config.yaml
arch: "resnet_bottleneck"
model: "self-supervised image encoder"
dataset: "made-up road signs on poles"
train_examples: 245000
image_size: 32
crop_scale_min: 0.3
horizontal_flip: true
color_jitter: 0.6
method: "simclr"
norm: "batchnorm"
activation: "silu"
depths: [4, 4, 4]
kernel_size: 3
stem: "deep"
avg_pool_shortcut: false
widths: [192, 336, 576]
projector_hidden: 512
projector_out: 256
projector_hidden_layers: 1
temperature: 0.1
init: "kaiming_normal"
residual_init: "none"
optimizer: "soap"
beta2: 0.95
lr: 0.0014
beta1: 0.9
shampoo_beta: 0.95
eps: 1e-08
precondition_frequency: 20
max_precond_dim: 1024
merge_dims: true
one_sided: true
adamw_lr_other_params: 0.0019
grad_clip: 1.0
steps: 12100
batch_size: 128
epochs: 6.3
lr_schedule: "cosine_restarts"
final_lr_fraction: 0.01
warmup_steps: 600
weight_decay: 0.1
adamw_weight_decay_other_params: 0.05
Rows from block 4, named by matrix and row number. Each number is 128 + 32 x the weight over its row's rms, rounded and kept within 0 to 255. All counts start at 0. After the name is the row's rms in percent of the matrix's.
# convs1: 3x3 conv, stride 2 (model.blocks.4.convs.1.weight, 80x80x3x3), inputs 48-59, a 3x3 kernel for each
convs1.3 103 [140 179 132 185 136 140 175 181 104 146 151 138 136 160 101 149 136 135 103 117  86 119 123  82 143 115 110 164 154 108 150 139 119 121 129  89 168 121 139 190 140 146 171 151 105 142 147 130 147 103 145 123 121 160 121 154  97 118 117 121 133 145 152 162 136 170 136 169 195 124 149 183 163 184 201 187 196 207 167 191 246 131 155 117 158 141 106 138  98  79 144 125 156 122 144 134  98 156 114 155 164 153  98 127 124 127 129 154]
convs1.4 097 [124 123 102 170 111 117 126 126 147 150 169 130 148 134 131 127 127 108 181 187  88 200 179 105 209 186 107 103 120 166 105 124 141 128 159 181 133 172 175 150 150 137 128 101 140 124  95 148 134  95 165 149 129 150 119 128 123 129 146 105 163 175 154 156 150 158 155 182 154 157 194 158 165 203 156 154 152 197 138 202 188 104 122 149 110 134 147 147 145 167 128 125 160 115 142 116 131  89  92 100 106 106  88 108 130 142 129 155]
convs1.5 095 [183 191 216 148 168 191 117 166 150 100 131 166 110 164 186 107 126 157 169 156 105 132 124 121 121  78  82 141 186 124 158 168 134 171 158 159 150 168 151 119 144 111 139 120 118 166 122  71 183 126  89 150 146 129  80  76 146 118 144 139 128  94 167 138  95 118 126 103  83 167 160 139 110 117 108 121 113 101 104  85  71 177 162 101 195 144 100 182 164 108 105 148 152 141 126 135 136 147 136 125 150 171 138 129  95 122 115 123]
convs1.6 101 [ 86 120 117  84 133 148  77 138 116 131 138 115 118 138 122 146 125 103 179 119 128 136 120 121 106 109 116 101 194 175 115 172 175 150 161 153 117  88 104  99 103 104 122  92  97 141  89 133 126 116 120 130 104 135 181 159 137 181 142 158 107 116 169 174 107 112 115  89 128 121 132 152 202 161 139 172 128 138 158 106  79 121 156 184  89 154 150 142 153 183 132 154 156 137 138  99 130  97  55 126 198 236 160 212 255 123 187 237]
convs1.7 097 [162 156 148 168 149 160 150 166 222  94 169 145 104 121 175 128 120 127 167 128 133 122  93 165 143 130 152 144 160 165 125 147 210 122 151 157  84  98 125  90  91 142 102 110 146 112  89 109 126  98  74 140 111  88 106 127 143 102  70 151 135 123 120  87  95 119  89  98  76 116  81  82 145  80  87 139 127 119 127 111 127 126 146 184 110 176 245 126 205 211  99 156 126  94 116 103 108 118  85 122 119  95 109 112 153 121 116 118]
convs1.8 107 [119 120 128 132 154 114 159 132 118 123  94 124 140 137 140 162 126 138 180 168 165 163 141 147 170 161 120 123 121 110 158 119  84 137 122  73  84  64  87  72  73  71  86  69 101  89  60 108  91  96 117  89 109 131  76  85  84 121 133 126 141 111 112  69 119  85 111 113 124  87 116 144 104 120 128  95 100 108  95  86 112 112 169 159  90 114 142  84  90 125  33  59  99  98 100 125 160 153 198 135 104 117  88 104  46 120 110  47]
convs1.9 101 [141 125 131 168 155 136 157 115 126 101 168 158  58 134 138  78 126 123 177 183  99 145 136 124 153 151 134 116 141 143  66 118 140 110 109  93  80 169 144  96 144 145 128 125  93  83  78  79 132 101  83 144  80  54  55  97 109  65  87  96  95  98 130 121 143 175 118 126 181 126 145 136 156 100 116 139 110  97 162 123 119 145 103 144 129 141  90 134 104  98 160 173 199 128 144 148 153 134 143  85  86  98  85  68  69 112 124 105]
convs1.10 099 [162 150 134 130 121  69 132  78  43 120 108 105 167 162 170 144 167 177  95 130 132 147 145 105 113 114  99 137 108  86 157 111 121 125  34  51  92  58  67 124  80  26 131  82  25 136 138 122 132 103  96 171 161 163  99  86 106 136 144 178 126 162 194 120  88 156 142 151 184 135 125 158 166 117  85 167 139  87 142 119 101 154 150 125 132 126 121 142  78  90  97  88  85  87 100 103 121 114 103 103 145 115 102 150 179  62  90 125]
convs1.11 095 [134  84 126 120 119 152 155 156 196 136 164 156 208 145 147 215 219 171 101 118 169 118 150 130 183 207 168 124  75 126  79  88  97  80  95  99 131 150 141 155 142 137 110 122 150 181 172 154 173 121 164 113  81  76 111 188 147 149 146 138 151 180 125 109 129 122 115 119 121 104 103 114 125 115 110 110  81  97 113  97  93 132 125 135 106 132 156  98 157 186 152 129 142 107 120 109  87 125 103 146 173 139  94 113 159 141 109 106]
convs1.12 101 [115 121  93  93 106  78  98  99  80 134 136 119 139 108 123 106 129 130  98 131  77  81  95  92  35  64  50 109 136  99  93 115 117 135 159 144 145  61 115 167  91 137 131 111 166  81  85 130  74  79 100  72  94 133 156 164 160 138 100 145  86  73 135 108 135 167  81 126 187  30  66 116 126 145 192 138 126 157 115 129 179 122 118 119 149 125 138 148 127 129 145 165 138 107 128 181 160 202 196 128 144 157 117 135 136 129 122 154]
convs1.13 098 [119 132 119  83  87 108 152 145 127 137 117 133 180 127 132 120 153 155 169 101 136 167 129  79 187 119 108 165 102 101 166 139 118 210 171 212 145 129 120 132 126  88 114 128  95 166 166 108  79  77 101 105 104  81 113 140 142 154 122 172 108 145 190 158 123 132 138 113 127 143 108  90  98  95  83  97 108  92  98 110  91 131 140 127 170 109 120 171 126 138 131 133 182 152 125 190 179 175 168  91 118 100 125 112  98  79  74 101]
convs1.14 102 [ 97 111 167  95 138 179  93 111 163 117 163 161 159 118 120 164 166 156 120 130 151 123 161 102 158 117  85  81  98 149  77  85 133 114 115 140 145 117 176 101  87 117 101  99  71 119 138 143 104 143 128 144 130  99 126 161 119 167 178 126 148 162 161 115 107 140 141 133 131 146 146 127 157 171 149 168 172 139 160 139  93 136 124 173 141 142 165 112 137 138  95 101  95 145 166 153 129 201 196 158 145 103 194 137 146 132 161 173]
convs1.15 096 [122 137 184 104 121 192 167 151 234  81 129  67 129 163  77 108  96  92 148 167 196 159 141 195 161 154 185 139 150  99 131 130 102 130 126 157 102 129 131  97 120 134 147 170 117 160 176 158 146 131 146 151 150 177 162 106  59 142 163  92 117  76  91 124  95 109 132 148  70 104  86  50 157 146 161 143 161 184 119 174 180 145 139 114 121 178 163 143 145 106 121 109  96 142 109 109 115 119  99 131  98  45 155 122 102 131 104 108]
convs1.16 102 [158 164 216 149 144 190 128 126 189 110  90 137  56 124 122  68  96 100 163 174 152 138 152 165 123 120 117 171 160 154 100 107 131  82 113 158 133  94 102  89 118  78  98  87 126 154 127  97 147  86  98 147 113 118 149 136 170 120 128 145 129 120 117 145 129 137 169 113  88 198 122  97 196 224 106 177 162 104 209 176  71  73 107 149  97  91 175 127 136 187 114  94 112 142 112 100 122 126  98  69  90 142  68  82 166 105 171 237]
convs1.17 096 [106 127 154 110 156 148 173 216 152 107 105 115 103  95 137 114 126 133 104 113 127 100 126 126  87  94 103 150 119 146 160 129 132 145 148 184 156  90  49 185 165 104 115 124 142 170 131 164 159 115 113 185  92 116 112 136 125  88 116  97 148 171  85 162 138 144 126  90  65 141  79  63 136 168 141  94 105  65  94  94  76 145 107  74 205 137 125 230 188 182 147 120 108 106 117 126 124 161 120 128 177 170 135 121 131 122 130 116]
convs1.18 105 [144 101 108  86 110 126  91  55 104 171 172 153 142 169 142 142 117 118 151 128 101 138 172 149  63  48 116  94  94 131 162 166 134 177 155 113 155 175 108 160 208 177 150 132 156  59 114 140  86 124 145 132 115 144 156 124 125 118 111 117  83  84 112  78 109 112 164 169 106 152 142 114 105 119 151 122 154 155 104  61 113 163 118  99 171 138 113 111  96  91 152 144 158 120 135 143 161 160 139  98  91  97 107 112  75 159  88  84]
convs1.19 099 [103 126 148  98  98 119  91  85 114 118 151 145 127 168 159 118 159 124 129  82  91 121 148  95 128 171 144 116 149 152 105 157 176 109 167 160  88  78 127  48 108 121  99 144 104  47  70  77  97 121 117 110 181 144 119 135  78 113 126  79 104 144 130 116 131 121 118 170 146 139 181 172 204 176 150 147 150 124 152 129 152  91 123 148 120 124 144 144 154 152 117 178 138 101 153 147 119 106  82 104 202 149  94 134 119 114  75 114]
convs1.20 102 [153 159 188 130 141 179 113 187 175  91  76 103 100 128 135 125 104 149 122 130 186 135 116 159 154 133 191 159 119 107 153 140 121  82  97 145 118 113  92 106  83  90  88  75 117  96 117  95 101 104 127 105 105 116 112  96  80 141 118 116 150 143  91 172 134 144 153 138 162 103 117 138 175 142 153 100 156 151  92 108 154 143  73  91 149 130  49 146 102 116  62  82  90  58 106  94  67  60  92 153 129  90 177  88  87 145 105  92]
convs1.21 098 [117 112 158 119 100 114 102 115 111 141 173 163 127 143 147 136 166 169 189 186 145 171 114 121 176 193 186  94 133 163 135 147 165 135 137 169 147 174 154 106 158 193 100 220 210  97 107  72 167 117 125 153 132 159  97 103 162 122 142 140 109 109  73 105 161 136 139 130 110 118 158 120 101 165 144 134 126 139 115 135 126 123  53  34 145  96  65 135 160 123 131 174 148 128 113 100  97 109  98  58  50  92  73 119 105 156 137 123]
convs1.22 101 [117 139 165 135 132 103 142 136 137 144 144 193 138 110 132 172 154 121  76  87 117  89  86 105 107  66 113 122 141 160  98 127 187 124 121 151 124 127 142 106 115 135  91  98  90 114  86  54 107 126  96  87 113  95 124 173 194 153 124 157 155 161 155 149 112  90  87  79 103  92  80  90 183 138 146 184 139 136 179 141 135 130 185 188  93 118 202 106 125 184 126 140 101 176 118 118 234 200 148 101 129 177 117 130 155 158 187 184]
convs1.23 100 [136 162 139 114 165 179 122 125 136 161 110 117 137  95 113 136 105  87 133 148 173 154 135 176 126 137 164  96 102 138 120 135 148 130 131 102 113  87 110 119  99  53 148 121  89 102 113  99 135 109 103 141 122 103 212 163 166 154 170 185 144 162 152 116  82 122  79  88 122 116  75 126 113 135  86 123 144 131  92  77 143 106 154 154 108 124 109 119 128 146 136 136 157 120 101 183 100  94 130  84 106  90  61 124 115  78  96 101]
convs1.24 104 [159 131 126 138 167 147 111 154 144 206 150 190 166 132 147 123 129 126 125 163 148 166 124 150 166 175 200 164 184 158 149 165 172 111 110 125 204 151 139 161 128 134 144 127 146 138 146 159 138 118 104 148  98 114 143 110 127 169 104 107 156 139  85 169 135 130 181  95 123 163 129  87 121 139 173 110 137 173 146 146 195 115 169 158 137 161 124 143 132 103 178 183 110 197 153 130 190 188 135  82 126 109 106 114 111  95  86  50]
convs1.25 103 [106 147 135  97 124 124 116 115 156 124  68 113 113  79  82 108  54  40 160 108 124 102 159 104  90  99 115 105 154 106 118 131  88 136 111  55 143  98 134 156 113 122 153 121  95 194 183 119 165 175 161 107 192 193 132 150 192 105 124 159 173 111  72 124 180 157  90 126 157  71  53  92 152 143 148 126 123 130 158 142 136 156 168 165 129 152 198 155 113  86 106 104 107 147 153 129 146 103  73  97 127 139 125 133 129 229 169 147]
convs1.26 098 [137 130 145 135 133 169 104 112 163 148 169 188 155 118 195 126 117 182 177 138 159 160 163 135 122 136 129 139 131 216 147 122 226 136 167 172 156 194 229 156 145 205 125 160 193 183 188 147 180 159 166 145 138 129  93 109 117 103  96 145 108 107 129 140 116 109 165 148 108 181 147 136 148 117 134 131  93  99 119  85  90 156 174 176 111 133 156 117 101 136 100 149 151 110 125 149 138 121 157 155 113 114 118 106 104 146 136 102]
convs1.27 099 [ 86 107 124  83 110 103  79  82  54  80  79  92 112  67  98 142 190 173 168 122 111 140 154 134 172 178 137 116 115  97 113 136  63 101 122 100 100 127 150 179 120 138 173 216 205 102 105  98 124 134 116 136 137 130  98 135 127 100 120 135 123 107 124 130 119 121 130 140 160 184 230 216 148 168 180 134 132 197 127 138 139 115 140 105 107 100  59 107 112  97 106 112 146  77 118 109  71 114 120 177 163 145 153 135 142 121 118 128]
convs1.28 104 [100 107  81 168 117  86 183 165 122 128 140 132 143 120 108 131  80 104 102 135 106 139 147 138 178 183 163  87  76 112  88  90 104  98  96  58 136  81 124 134  93  98 125 107 138 142 143 128 160 159 163 135 158 168  96 134 159 122  94 132 151 145 147 118 132 165 134 150 138 115 129 136 139 133  92 146 140 114 115 115 109 115 100 127 111  77  98 114  83 108 142  88  98 169 118  80 178 161 119 145 147 159 136 104 150 114 110 101]
convs1.29 100 [102  95  80 105 113 125  86 153 105 129  99 100 139 143  92 117 138 150 155 156 138 104 126 145 104 135 149  97 106 111 142 156 160 119 159 153 116 146 128 122 168  93  71 125 114  77  93 112 116 118 169 111  90 121 126  96  80 135 155 143 181 189 185 106 129 126 146 116  96 168 133 108  91 116 107 138 128  95 158 136  89 140 100 127 170 146 194 123 182 234  90  91  87  89  93  96 110 116 118 136 114 102 166 146 151 177 149 168]
convs1.30 102 [122 116  77 109 159 132 120 131 150 117  67  74  96 134 101  91 138 106 141 141 183 144 131 121 156 123 123 122 105 164 134 153 156 137 194 197 151 131 101 158 165  96 143 119  92 144  97 139 165 112  98 180 131 121 104  98 124  98 118 117 110 118 160 125  98  68 146 111  69 144 149 137 145 108 129  89 124 110 132 152 138 126  84 106  72 122 103  79 126 117 130 187 116 115 129 110  98  82  65 119 113 133 135 160 118 102 113 111]
convs1.31 107 [152 154 182 135 124 193  68 158 195 133 136 149 114 136 136 146 135 140 121 156 136 180 153 122 158 104 137 118 172 157 151 157 178 145 144 151 150 107  66  92  93  80 122 115 113 132 115 116 163 128 161 151  91 170 178 194 128 206 150  87 184 152 105  92 104 122 149 150 159 162 134 125 102 109 129 130 134 167 134 166 125 159 120 102 156 134  88 147 138  96  72  85  98  78  86 143 102 142 158  83 149 100 114 126  85 165 176 121]
convs1.32 107 [136 123 122 138 105 113 119 132 142 105  97 107 101 113 102 115 122  88 132 131 108 106 108  96 107 106 132 132 128 134 134 134 145 130 137 133 107  96 111 119 116 113 112  79 107  92 131 144 110 154 143 108 131 118 103 106 113 101 104 107 125 141 128 151 157 152 146 158 174 144 190 174 150 136 160 137 157 127 159 175 175 149 142 150 161 132 164 168 152 119 156 173 144 185 161 151 172 147 192 125  91  90 118  84 104 161 122 100]
convs1.33 099 [167 187 123 153 166 132 179 165 118 120 110 113 107 117 133 105  90 110 166 194  95 135 192 110  96 110 102 134 129 126 171 140 151 123 137 154 127  99 170  96 119 131 116  87 139 104 119 162 116  95 128 188 118 108 140 160 130 158 188 136  96 143 154  87 141  96 104 140  71 113 140  90 111 125 144  74 136 151  95  87 115 136 188 178 147 148 168 123 180 184 111  66  88 117 150  77 110 142 162  91 106 152  74 110 149 115 118 176]
convs1.34 097 [144 154 132 135 151 153  92 102 132  82 124 133 116 144 130 135 101 109 133 157 107 168 168 152 129 163 128 123 139 165  91 148 154 112 109  94 177 141  83 192 143  69 199 156  68  89 103 151 153 116  90 151 144 130  64 151 203  71 129 216  61 153 200 138 150 103 131 128 119 181 148 145 173 146 134 166 159  94 177 167 108 128 135 161 104 160 141 138 124 121 109 168 142 123 129 133  99 103  90 119 147 137  97 110 133 134 127 148]
convs1.35 098 [ 84 117 103 122 105 109 128 163 184 132 146 101 157 163 167 182 174 187 132 124  73 142 126 108 131 141 114 142 131 120 122 133 163 200 227 206 128 112 135 134 161 169 218 201 165 123 128 151  95 119 103  89  72  87 184 183 169 216 144 136 132 127 139 128 131 144 150 150 119 148 121 101 153 136 185 156 146 135 147 131 127  96 127 114 134 154 111 162 173 121 117  89  80 144 115 148 128 175 154 171 121 111 143  98  94 151 142 170]
convs1.36 099 [ 82 128 151 103 125  92 112  73 102 119 138 151 131 145 144 155 118 134  96  92 155 114  86 129 118  88 111  96 115 137  82 100 122 118 113 111 109 143 127  81 110  94  84  65 100 139 130 111 115 112 148 152 117 144 147  77 113 173  86  72 182 151 129 137  96 136 197  84 104 182 125  72 137 116 121 138 114 118  85 128 111 155 152 141 154 170 140 129 187 150 153  90 108 155 137 108 129 155  61 130 128 116 132 106  86 110 128  84]
convs1.37 104 [143 117  97 150 110 115 149 158 180 159 126 107 119  91  55 114  76  56 116 141 129 132 149 113 173 148 100 154 164 197 149 146 196 146 195 200 121 177 138 125 111 113 131 109 141  91 128 130 112 109 157 144 173 187 124  71  65 115 105  70  77  92  39 171 141 125 148 127 155 193 175 177  82 118 123 105 127  92 107 101  87 132  92 100 115 152 150 105 158 162 170 131  99 130  99  89  98  84  71 117 133 108 117 133 107  76 125 146]
convs1.38 098 [153 129 136 158 145 180 181 183 178  98 112 115  94 134 122  74 116 135 186 155 120 137 130 115 133 104 129 148 125 142  87 114 171 114 175 171 108 113 129 129 128 148  95 121 127 139 106 129 129 135  90 133 110 140 113 111 132 112 127 158 132 147 161 131 122 150 112 129 107 119 120 123 163 172 136 172 133  94 134  82  83  87 116 148  97 113 195 111 177 179  63  74  89  90  97  85  96 115 108 117 136 114 145 108 211 132 157 179]
convs1.39 093 [119 101 105 115 145 123 108 149 119 144  85  72 130 117 112 136 120 132 107  99 115  81  97 143  95 108 180 158 136 142 153 176  95 193 159 174 123  65 141  99 110 133  87  51  82 138 119 119  98  75 109 103  93  97 131  98 161  88 130 152 138  89 133 112 133 111 127 114 104  96  95 127  78  55  71 105 102 127 138 163 151 125 128 170 130 145 141 139 165 152 159 158 107 155 130  72 183 139 113 128 115 143 130 117 132 177 120 154]
convs1.40 098 [121 118 131 154 119 146 131 119 128  82  87 106 123 134 151 115 128 158 119 119 146 153 161 182 125 156 168 171 116 144 142  89  96 103  80 117 134  36  64 140 112  57 160 134  33 142 170  90 179 132  79 174 138  72 104 145 104 153 143 196 162 182 213 118  98 139 149 167 119 128 161 135  88 108 150 117 111 166 161 132 171 130 119 179 130  93 175 108  84 113 145 148 110 142  82 120 110 114 142 175  88  72 145 113  85 103  93  98]
convs1.41 105 [111 135 142 121 131  97 133 108 108 131 122  98 101 130  96 170 175 167 112  90 121  61  79 104 152  79  77 130 182 122 106 120 140  78 121 114 166 153 183 110 100 162  82  73 105 123 145 146 110 115 136  58  77  86  96 108 104 130 138 108 160 199 151  80 117 104  84 111 100  70 122 126 129  97 116 107 106 121  96  74 142 158 181 130 141 155 148 116  99 109 152 158 126 164 158 103  74  96 141  97 127 103 153 156 140 137 191 144]
convs1.42 100 [132 142 138 122 137 147 131 147 137  96 122 112  87 111 109 109 112 113 150 147 153 144 171 180 116 122 131 120 133 158 100 125 134 124 165 102 131 153 127 117 136 154 149 160 149 112 116 148 108  98 162 135 156 157  98 100 108 108 121  93  76 110 111 116 174 184 139 132 163  88 141 127  97 140 140  83  99 117  97 110 139 164 136  87 144 182 104 199 212 118 113 112 163 106  96 162 121  62 133 113 113 152 101 134 113 116 117 103]
convs1.43 103 [135 106 137  83 125 115  97  97 125  94  73  77  81  93  55  87 130  98  95  81  59  79  64  79  92 131 146 161 156 113 180 137 119 134 118 108 145 139 142 171 145 143 126 177 211  65 105 144  82 107 112 104  91 113 134  89  71 114  95 114 177 167 121 115 106 108 122  77 120 169  64 101 162 120 136 126 129 122  95 113 143 139 126 120 113 103 121 108 147 166  71  94 107  95  88  78 102  90 104 165 109  85 107 108  39 125  70  85]
convs1.44 099 [156 157 107 159 149 146 109 103 104 117 127 108 159 155 111 185 194 139  83 153 162  95 124 155 107 123 129 123 124 151 125 144 152 117 148 132 110 109 129 115 132 123  95  93 101 109 107 116 134 112 115  72  80  74  67  79  73 109 119 119 151 142 164  72 141 157  90  89 173 110 116 179 144 197 218 122 153 208 136 153 191 110 115 123 108 112 150 119 157 121 130 113 101 142 156  97 146 170 126  47  68  84 103  45 100 161 187 163]
convs1.45 097 [131 124 154 167 162 199 167 186 198 125 121 140  98 132 151  85 124  61 104 129 185 124 106 176 154 165 181 129 138 156 103 114 115 146 151 190  57 129  83  88 128  95 145  77  50  96  61  80  98 109  97 104 105  79 128 110 134 111 123  75 101  79 134  98  48 101  87  81  71  67 109 106 111  68 103 130  86 152 153 115 189 166 142 171 164 104 160 150 126 117 123 106 154 136 144 108 118 121  92 142 152 147 104 112  91 117  64  78]
convs1.46 101 [102  88 115 120 113 148 131 123 140  92 154 163  60 106 136  95  89 133 140 130 126  77 125 115  93 106 126 129 158 151 121 156 121  63 132 126  89  95 105  73 145 112 135 152 151  87 111 137 152 126  88 209 164 135 106 141 176  62 144 161  72 102 135 140 178 173 141 127 135 123 135 127  82 122 129 124 137 134 167 149 147 143 155 119 112 126 102 102 126 128 129 146 173 110 138 160 120 128 151 149 102 125 133 103 108 116  88 124]
convs1.47 098 [117  80  84 144 128  84 151 125  86 141 163 188 117 136 169 124 148 190 124 104  76 159 129 105 124 141 144 130 163 187 160 149 204 154 122 157 151 155 118 119 142 151  77 132 118  86 101 117 111 119 133 183 151 110 183 217 141 175 151 123 127 143 139 125 124 190 113 134 161 137 106 144  73  58 114 110  93 125 172 164 177 113 109 107 111 107 119  81 125 107 127 121 174 116  92 117 111  95 134 171 185 154 179 169 150 168 194 166]
convs1.48 104 [133 134  89 105 121 129 105 108 119 128 120 116 166 154 123 165 162 113  89  96  64 107  98 119 122 151 178 156 173 130 129 131 139  78  92 106  75  89 111  94 111 131 125 131 160 130 151 187 107 120 155  98  89 150 185 173 168 190 153 138 168 191 124 111 100  73 141 129  85 179 196 143 108  71  75 126 149 142 137 158 194 133 209 189 134 127 149 110 139 100 158  94  92 127 136 101 167 114  92 136 141 152 127  97 117 122  95  51]
convs1.49 104 [104  81  86 111 110  99 118 134 101 125 122 122 123 128 149 160 181 169 122 155 123 119 101 101 104 112 149 179 169 146 120 124 117 191 208 156 168 122  72 147 137  90 179 140  64 147 137 145 163 109 142 168 127 123  91 116  56 146 143  88 109 135 100 117 160 116 119 130 104 126  92 121 155 137 123  97 111 141  78  59 100 122 141 139 123 107 153 129 173 152 231 174 196 182 123 124 148 176 110  88  93 124 117 122 106 132 121 106]
convs1.50 100 [116  95 112 103 101 107 107  57  60 190 149  92 177 145 117 183 131 110 102 134 133  62 109 134  88  56  85  60  85 136 143 104  98 136  92 110 154 169 135 128 163 150 101 159 176  92 119 175  84 122 159  74 121 155 106  40  64 132  87  57 128 101  59 120 119 158  87  90 125 185 123 112 130 130  94 166 123 131 171 187 129 109 110 124 122 156 144 140 141 135 152 107  81 149 143 112 200 187 120 163 156 156 134 155 117 115 130 125]
convs1.51 100 [160 149 148 113 136 171 141 154 156  86 121 143 135 125 107 130 130 119 189 191 182 161 117 157  96  91 111 114 141  92 142 144  81 138 119 100 113 134 104 116 118 145 123  98 138 128 159 141 127 158 159 117 157 128 143 110 141 122 134 126 136 116 118 137 174 153 154 125  82 114  93 101 139 180 234 139 153 170 104 150 102  85 124 138  87 127 125  95  90 173 135 130 115 135 134  60 155 177 142 123  91 118 113 154 172 121 147 150]
convs1.52 101 [ 91 100 132 115 147 166 129 179 200 187 129  97 159 148  81 163 143 125 151 128 129 156 134 118 144 105  79 127 112  87 145  95  73 126 130  84 156 107 101 125 113  67 112  87  71 119 133 141 111  90 135 113  85 112 210 132  62 203 150  96 191 152 133 126 122  91 113  94  60 111  55  51 160 160 161 183 165 159 109 108  92 126 119 124 120 150  68 116 149 120 161 178 166 133 120 181 128 111 155 158 167  99 164 178  96 152 180 169]
convs1.53 097 [154 191 147 166 123 166 201 179 151 149 148  89 116 153 122 145 170 152 132 116 140 125 149 138 129 134 156 148 126 116 153 128 103 174 122 107 144 120  96 157 121  56 104  38  87  79  80  69  84 115  91  50  78 104 153 113 111 107 109 127 113 138 157  88  93  91  92 113 118 104 119 150 127  78 153 122 114 170 110 140 208 186 134  68 137 112  58 143 102  76 132 152 169 104  95 150 149 183 160 119 111 112 135 144  94 101 118 108]
convs1.54 097 [185 139 133 160 126 101  99  83  70 168 161 149 169 167 211 167 161 172 125 135 180 140 114 137 133 114 140 202 165 123 190 146 124 152 137 113 147 127 111 165 121 122 112 140 128 106  98 100  69  90  95 112  72 100  89 138  70 119 136 156 186 174 194 118 124 160 106 113 159 139 151 177 121 118 112 138 116 153 113 103 137 162 136 126 118 106 107 153 129 109 122 170 146 163 154 155 159 197 177 155 129 122 159 168 122 146 151 128]
convs1.55 100 [110 112 128 118  82 125 105  92 156 115 104 109  93  91  87 118 137 158 115 162 142 102 113 150 116 164 151  42  36  92  91 101 130  92 146 155 154 153  98 117 121  58 117  64  90 102  64 106 140 112 123 120  87 126  97 142 132 115 117 164 138 160 159  93 101  71 119 149 128 118 136  67 143 125 137 146 133 142 142 143 141  88 111 102 117 106 104 107 165 138 117 111  97  83 122  82 103 124 136 134 130 105  87 147 110 141 107 150]
convs1.56 097 [126 158 153 142 134 151 159 149 153 205 229 218 138 143 185  92 102 122 116 116 152 190 178 162 168 142 149 172 150 139 174 171 171 150 105  97 140 144 115 108 145 134  57 125  87  98 103  87  87  76  46 101 124 135 200 177 169 116 127 151 117 132 109  90 123  97 111 131 135  74 126 141  89 125  76  57 117 113 107  85 111 161 125 105 160 156 165 112  94 122 103 122 146 137 156 140 113 147 109 113 122 102  75 118 123  83 144 135]
convs1.57 097 [ 88 127  95 121 140  87 142 113 110 182 173 158 125 132 167 132 121 140  99 137 136 139 131 192  98 152 206 140 125 127 156 126 134 139 151 169  65 104  97  78 142 143 162 123 157 109  99 105 123 105  75 155 130  87 175 169 201 120 134 174 130 112 154 137 125 156 129 145 146  98 135 138 123 118  70 100 102 103  82  85 105 189 152 133 132 136 169 137 176 155  98 139  84 110 113 102 111 116  87 154 134 110  98 111 101 143 132 127]
convs1.58 097 [126 114 144 136 119 120 126 147 158 125 137 149 183 134 173 174 175 146 118 115 122 110 110  95  59 108 123 103 173 176 113 111 154 144 112 115 199 148 124 171 105 112 142 113 133 149 109  98 165 113 128 119 134 111  98 143  88 108 141 127 173 164 132 104  70  94  77  94  88 145 118 119 123  97 105 112  99  76 110 124  83 166 158 163 144 121 154 122 146 129 161 161  95 132 140  82 186 139 118 101 100 133  99  69  99 152 167 169]
convs1.59 101 [160 155 136 165 173 153 151 144 163 122 141 120 110 125 102 138 136 117 125 118 113 117 161 116 149 115 104 152 133 162 155 174 153 161 176 171 111 150  26 133 115  76 144 149 106 143 167 154 108 128 133 153 105 121 118  96 147 163 159 164 197 159 161 113 103 138 118 120  87 120 109  57 108  88 107 118 133 154  86 141 162 184 156 186 194 179 186 186 206 224 126 147  89 113 142  64 106 117  64 138 154 151 147 144 181 135 172 133]
convs1.60 099 [158 193 125 126 131  80 117 123  65 112 118 126 117 145 135 119 153 164 135 150  99 179 136 102 178 121 108  88 116 151 129 142 136 112 128 121 111  98 119 127 124 137 202 127 158 187 161 160 201 134 146 171 147 180 127 127 101 122 117 119 129 144  95 162 120  64 187 147 111 137 165  93 162 165 109 130  93  87  89  77  69 136 161 178 131 136 118  93  91  97 110 115 131 128 182 153 148 197 168 102  95  72  68  94  79 153 108 112]
convs1.61 102 [155 118 145 137 163 142 155 155 131  89 141 124  98 120 118 131 115 130 116 123 144 153 166 185 165 193 196 138 116  82 122 143  99 175 140 120 141 116 126 135 123 137 160 165 131 163 164 162 117 120 117 121 106  83  97  83 128 133 107 110 133 114 122 117  63 132 101 134 136 134 160 164  96 109 167  96 121 164 143 154 184 156 130 138 140 117 121 142 122 123  98  96 131 102 115 112  86 109  85 111 100  80 122 127  91 108 115 105]
convs1.62 099 [180  95 130 158 122 128 122  98  92 156 106 108 148 127  71 128 103  99 173 154 113 161 108 111 143 112 139 124 167 190 143 123 149 154 154 137 139 145 115 150 128 120 150 139  95 153 146 177 141 118 185 158 172 179 145 158 165 113 136 108 120 103 132 137 144  99 124 100  99 137 107  74 133 151 174 136 144 137 218 191 164 151 158 149 141 133 134 159 149 133 131  95  90 146 118  96 129 159 135 111 131 158  99  69 136  89  66 121]
convs1.63 097 [114  93  92 120 106  97 106 102 131 130 115 112 142 164 134 150 194 162 114 146 171 141 171 199  91 156 204  97  90  49 126 112  95 124 107 109 108 121 117  76  63 118  70 119 154 141 125 123 132 105  95 118  73  78 160 124 133 203 177 164 212 219 178 125 160 172 181 157 156 131 167 142 155 167 144 130 149 171 104 152 175 104 100  97  89 130 111 128 137 125 122 102 106 154 148 142 171 176 162 126 137 116 145 159 146 144 124 128]
convs1.64 101 [143 132  72 128 140 113 111 150 137 153 215 154 135 155 171 110 152 165  62  96 107  81  99 108 118 110 163 100  92 111 133 121 149 109  74  67 108 134 154  98 142 151 112 127  88 116 138  98 115 115 118 116 134 110 137 163 159 145 127 158 127 139 100  83  72 105 135 119 122 130  89 134 106  73  60 139 119  97 187 166 183 107 105 129  99 107 143  81  65  84 195 191 156 152 152 124 159 156  88 160 182 161 182 117 183 164 155 136]
convs1.65 097 [101  42  52 125 109  98 132 125 143 141 158 166 102 113 148 113 135 164 137 137  96 151 110 112 117 104  69 112 131 125 167 110 160 136 123 146 111 187 191 147 122 133 150 117 148 111 118 135 164 144 119 144  96 121 135 114 134 101 149 138 160 171 149 133 145 134 159 139 116 163  95 125 128  90 107 135  81 111 169 104 111  85 123  78 106 125 139 102 141 140  89 124 139 120 107 142 109 151 151 134 193 127 101 119 109 124 172 164]